From a checkpoint of a small contrastive audio-text model.
Training: muon at rate 0.0022, 9500 steps, batches of 256.
Data: trained on chords played on synthesised instruments, 52083 training examples, 46.7 epochs.
Rows from block 7 of the audio encoder of a small contrastive audio-text model, named by matrix and row number. Rows with one number within an expert belong to one neuron, the router's apart. Each number is 128 + 24 x the weight over its row's rms, rounded and kept within 0 to 255. All counts start at 0. Numbers have three digits each.
After each expert's rows are labels from the 100 clips, of 14848, where the router gives the expert most weight on average: "top examples" is what is common among them. Only what is clearly more common there than usual is listed. The data: chords played on synthesised instruments.
# router: router (encoder.blocks.7.mlp.router.weight, 8x192, trained with AdamW), inputs 48-95
# up: expert up (encoder.blocks.7.mlp.up, 8x192x192), inputs 48-95
# down: expert down (encoder.blocks.7.mlp.down, 8x192x192, transposed), outputs 48-95

# expert 5
router.5:084130131168153153130106148131121066164103148120154137115178139127127089119137158158117085110153085116130113137145130115131107126126150139098152
up.0:156137128112158109161122137125121105127103152126128137118128125109129137124118136164151107106135126069148129129148136121120129108140179152112089
down.0:101094140104133144124143099150121148145133122145102140143117125140097133135172093109139205124113104125088119130200121139170145133135116136102106
up.1:106104090122146114161110158075128145143067121141169168132150121137113140151143124125103139139136106160147137127136157120160114127115090146144124
down.1:140124102142127094149151099087129109136151158106135159123120141106095104095117143099102129127148126142093071138156142138161135151120142100097136
up.2:152138125103138158102134199114134152154123129169076100152120175116153127081159109175114102119082150087153121095155120132126096132141144160113134
down.2:193121100100143106159151144129133125155112164126165155142106128161145099121141133109110119147127116092150096161108148131092151147107160117131126
up.3:102174091104151130161130135195155140169129141109103117089135142157144163124139124137091106144115127106131136127123176110076144151094139101128111
down.3:141096091130176132135099145105115167138124093107140108119092111132087145149143108123117150155121125131135155120148167132108137123132145175145070
up.4:087121119159146119054120115144141148107166103094169113171111150093130140171087126129140123102152112123107142077157125154111107147143117125126157
down.4:151125124107119141115067159133154131107137083130104168156137132147091154120108115131133133156103140129124142112117163180145131134148140096160124
up.5:156152137098074124152086117144114138181163127096132123119109123109147133161152142080123113163149125086135123118132110164156122164096113136151146
down.5:144139121113147077117163141146129150132101066097152095133131127099106173115092118158145149147160128141164116126095118123111095156135110095116145
top examples: harpsichord-like; mains hum

# expert 0
router.0:161126136126119194138161124201156157137157094122171149150148114111107155116104129143133129115126127160134108127113121139127097118118153142127181
up.0:123141125090129137141164114133166150142108171110134118166102121162131165113154144127138147171114132145135146085118150108093116136139157111091149
down.0:115187106133154122117105131154148173123136094137164144115124108131132146117170135160136084112113080119101116132137130105102159185134132092083138
up.1:143143123161152093148167139109107129145179115130118147119123114168155089140143100213140178156154111152079104122108110117167157109120131118135159
down.1:134133095115157115168123179148117135154148104139146148114139121136104170108193114126110187143093134136099100109127117147147157103141132131107148
up.2:136162084124141156094134147146133122095136087153135100156113126156180161121118121093126121121151101115100133129101150144152121116104102084130094
down.2:122124162159086182148140140102135166118120081161095116107135134115174133110129128108150116130131141131117115132162140109113113163143141100147142
up.3:119116128109134138101143126085113176144119154090126108139094107077116166129100140114183094172145143112143128151109140112140168142141159080151170
down.3:131048136133108133146135123132122144104170174100118098131131154150100095116134175112117087097173145146120101120139107143112127165130121127119133
up.4:150128111116118140144114118162088116123156112096149139140116119132133091124094138141137172132119178156157159090123054110096146109117128159128092
down.4:131088168138121111102122139113120124121126139161083114149127160110116117162134130157102118121088154140122122148119168106131135132150128192138127
up.5:143117106154121156111124134136144139119167115126091063112084122142135147160127111128160106154154120136142158156146134103162159067127153154119130
down.5:133118110099109141096139112133141132125116097164155117134120120087113105099137113138137154149086107114150147120116109140103124168156150119126115
top examples: the note C; the note A; text has "piano"; root: A

# expert 4
router.4:131138156124119086137160168146168164134123160166122178132160140096164119078132126129155132150158129136137143165118092098117113119140105163133127
up.0:143196113186136112098130115108134102112112138110102168138106143105132131126112130167126096132122138156107143109094104136069087145088108146137117
down.0:105133164133129115101140130123122162160127131155157168178139098138136173148113083141159163131068140156104128137113105118102148117180095119135133
up.1:112118092155153131123095142120174146139144101097138123115159095096109152112135132107147098136131105132109151140084166151149121169110096126126112
down.1:105120126172137131121113140169136108105110136111134136130140102149156147126195148117123123138145110132103102114136106170119106108119123111105156
up.2:112128118143089114141116181162122142118068134187130150149123088131133121110118110138112083108104116155064188118109113105139126130116143166176135
down.2:127107132088119130136096164103127167119114115127127112118104137150093149134126136112104112109074161097155117129137171126173138174131129101127122
up.3:120137137127135145109169104152122103124163120083156144145130103075185108087089155110109118156114151121100122121146126079106148175123134125134106
down.3:129117101091133125131074133201129093104137122139102125120111105157150137175117156102117155118124095116154110142117104106122119131136134115108156
up.4:144148127151133122120159142131059149160151084113112122124145121140146131117114118111140114197124143122098124106115141122123144116136105119143114
down.4:149120150127118136148167111083144120147134116140139145077125090156148127101133129114147118096125086117151099155137116109129143085149175160145184
up.5:138129128160066098173115113155078084126130114117142138124138138102145104148101106114135181108189140144119101116126077110128125149126105156094147
down.5:145085151150119157144172122113106106150139159129164144119119142108153106125171162125091150083104123169166119109118129140103139106113080138139096
top examples: playing: strummed; saw pad

# expert 7
router.7:172146133137131149157169086126076121134100088146132072092142149096075140087126145135136173135083145109114135107121095129128101153146121168146116
up.0:103149108158154126135132164135141122140153137143156105127152141096139107148076147118086138140152133120123095080093139145135207125129115134106121
down.0:142114113149126162128142155129134123121142097147130120126150158114126132114116133102126139101127103154076105154124086110057128081139080150125130
up.1:126156162114144090118162102135164177078153130128156118117111102144108119162140115125135135131110167119084124134112135158135176113133119141122175
down.1:134134111098130144127077113159133120095134079134148111143147106071124082067142144129150129128184151156109105152152111079149121108154119137170113
up.2:156069192170088180153147146137155085119083148105115128136137122139176129135110137139108111097108132073155153130173111135074149142115135097149149
down.2:116165148098159167108135123173100129128102152101136112146154107125102136161138146123154095168115130103084133100089141141160123106157173128097117
up.3:117127132085129163133145128131131112126059167147141142164178134142122163113202132150105099096112120133108142183127104144116101132099120092125118
down.3:167153125110115090138134134106140133120105145107167204143115097139174120098140150130100167126157163141143115101066097175111122122145104106127111
up.4:076132135145116152139139146138120088160112120130147135098095120161106105124108130152131092164104125132090123114098119118098064124104153121160146
down.4:138138129132152082114140118110155117166138142103184127108106108114119105130105134114088126193170136110151137108137118171108168136127149099099097
up.5:175117118130113131103139128124149097131138152108112121150180119101150113139157084139152151123106134145090117124130106112164112129104134143155146
down.5:092128153122124114136147093121123134100127131145125127117131161135136136138121165110115126143167074122142176156116154140164133124046090126122141
top examples: arpeggio; playing: arpeggio down; electric piano-like

# expert 3
router.3:107110143127101103101139142136128108116113142140132173131095101130136158137155156093153136117142184140130157104104148174129083111153120107127146
up.0:079090127144094144138109146178154107094119129124129080145159063090084136116109149146120115113168109093150135173126141088116099124103092148132135
down.0:150130080123155172136101159133107127126144078101158107163151135126154139110073149150147091145135169117126116120121131152142118144107090109127091
up.1:154171138111121114179118107104146100149104111060131120126146135112072115156125120155100091121145170125104133115138123133079113140132112128129106
down.1:147114130118139189128149133127142156116171101127139147161115110136147116132126154123160130112174097120135139153092130140130105132110114134132110
up.2:140140158146121162142122117123107166195103145118096142127124079162105110138118096130156095161112150177097134144108121141129170120133131107168088
down.2:112140122121174167094138111101122149119158128140099115115148158109145164139126095144132192072113145131112089096059108151129128110138178124124123
up.3:105068101108139168113100136084141102143173139143156155123143136141174119087154145094108147157125151108142118119154156103166138103125131070131129
down.3:107111152147106089093133162111177084149116137131145114130082159140106112135118129113112143109170106123171117186111100182126143130134096106105107
up.4:119128098136137137130145131134163168138107132125115172117166149156146152161064148141110170104182118157132184122132163147151152107090153118161094
down.4:139158129093120141118158133087128096128160153119127148130145182113122116130193102115118130155065089127118066135117153131100122108136105153139093
up.5:132118114069112193109138118148145133155146153126156141158085129142123140122082159094085131105126118077136119107134121161139110141144169096118128
down.5:140085117131133190100135133148138135164164114130116124153136126143118098110136171125157101148122070155104148117180155094125136099143122167160128
top examples: marimba-like; the note G; root: G

# expert 2
router.2:107124091116134141110139144164155145114117152172154148104137139121132095142126105117155110112112137167158115130111154139134151114126108111098099
up.0:183083139089107115117116119121129083135130146136145124164157121122167090098099143167116157125138169133137167098085114086129108104128121144114151
down.0:145143133146139158144074135115187097109158178110149110089120129134102137121132151141140149157143153141085154130117148156115110139152118103111114
up.1:128138112083107098132121126096127112167126088135161121148089155168098128129131092156119119169114109125125155092111121095119147151111138103077106
down.1:135139118110133124140161140113113107151142161122152065123144132160119136112133130153091151123129126153152132133153155156126149119111127113099129
up.2:114128163139122133121108114133162147131146171091051077111147133127130122187151096133141112161118130102109139101138132112121099164088161130127117
down.2:142139144148142110121088082169093084136134128103089135091147115112163151135131146099169149091085099191136121113176157139156148127097109107159158
up.3:119157139139110186105140114161140108082062170145102111089132076133141134128143148121099104128119108118155110118120096154142150093116167068129108
down.3:127153144092112150123125122119140119132076088159156136151130132116132127117178095140126128077136121127131094139150153124152150138137119149131114
up.4:127127141134160109155129135088109174124124113119117139102155138109179132132112094167111135134139116133129110144143083118096130159120095119163125
down.4:122096081087106091145129163122109125127147134106172100156174119133159146109117136117125131063128103138138133116149107144132123155152125172092121
up.5:125072138091111077148173127077143123123094156167086125183131106096125119133149153121100133087107094164150149133104125164151149119171158106147149
down.5:129094131129158146116112099105084134122154115127126167087130106149142122144132169095155124105170135119115144092156088142125097142122106095104158
top examples: string section-like; clarinet-like

# expert 1
router.1:131080128141119131113122137130123146089097149144141124117105147154111153072109115140168144168110115123114173100160133138130149177143135089117137
up.0:122144155130118111143120118095112109178132131150084139142104145122122170126097135085134149137146144126106108141091111164114156151093129132153122
down.0:109113100119101131144137153141127117106094128156144094090130115099116133191098112145137152124114169121104116106100128147154133084139108128114155
up.1:146141105128135090088155120141133106108148124106130116135053116132101140108093129125135137140089146145122139116121136098119168121110136114132138
down.1:159083138161125102127092109144110108117135133126136115141163125133104149114163149112139149116137121112091120152193133157103146133092123135133108
up.2:147119122132105128101159131156118125162140170123152192116147152139121128108103124112138142131166147106156119142130115143126176144089098129105076
down.2:120144136138142112166105076108103114169147087142098080126054170107113110106125151100117095077106128138101132127141131118098103132117153186092153
up.3:153148147105131121137107140103185141108121153091117137136094117057131107106141142154124128110113061172125103103093098097122109086160168114134139
down.3:098147127104167094104141138146157156147107117114052129138134134126131158164120118149146138139093131091177109103131154142111092113125152090113133
up.4:146109156092118119148123142136071107124160129133119132122105121112119134136115113077107154111110129193120186130109120158163127151115132171123169
down.4:148089126102115155119155134139111097107127117087132164114143131137132131101154161112094115061134141148157119120111104115175116133133100098100114
up.5:129135105137102136127146115124114154144159142153117114103143178117126095112146147136114135133129114145104097112142095123172128137122113142103108
down.5:117114142113152123127116122091117098091103095101125122180141119125115148115120120112093106106114110086142112139155152147070099121152114117143139
top examples: the note D; playing: block; square lead

# expert 6
router.6:153132123124118106189182094106084139134158089116155089119103162097121160153092124154116122143148145141159138113093110123205148147152116141124116
up.0:158154137089116167109121118116099129133158125148138089114098172092121132118157131139125130106145154136086125139104138108124175141147113094124131
down.0:104119138138131164150112119129159119136080097119096105135149149138133143082161147156086120148119139115089133156101121162090157095086115116115165
up.1:140148161102092114126118112107113103181155164113147119131133157154106157150144156172137155119117177108112114118157102114172124160100107150099138
down.1:163123114124112136113135114111127112136145141103131096126135144144110121127123123136115140146124135166103128171161099090083150125099115120127126
up.2:144126116117154126122154118117090179158114158127172099162132181141135122101113098104145146128120143112086113111141108133155125095128117181125113
down.2:114129134101137151141128090084099131133124160132105096135129110143091120133110091134134126136176130125124115160128146126130088129121143158157157
up.3:178153128089131155089119129132125116119140132128110107168161135168126136114120103109123166093086111115107142097114108125135129133137087101137112
down.3:150126152185144159160187152132143125098120082153115113130115150164156112152114142106156108103121107106072141087141129111167130140128144112139108
up.4:124121141167137129116153120105152142106150127127114158137160122110131132106129139194099101131071148132124139149148101091102091054112180132100134
down.4:126094095131115111173135122114153139127142119110121128135155137094124091160134143144144107119102138119106110093152109147110150152114105155140143
up.5:172159118148143120144122105115156076153145137131079135148113151153127137123116113116103116091139153140124156098171129138131152103120135102144130
down.5:110140113121182140142149113153109132102153124131115101086102134094140104154125147082115105078135165160138117130126116107119167120141137092074141
top examples: horn-like; the note D#; root: D#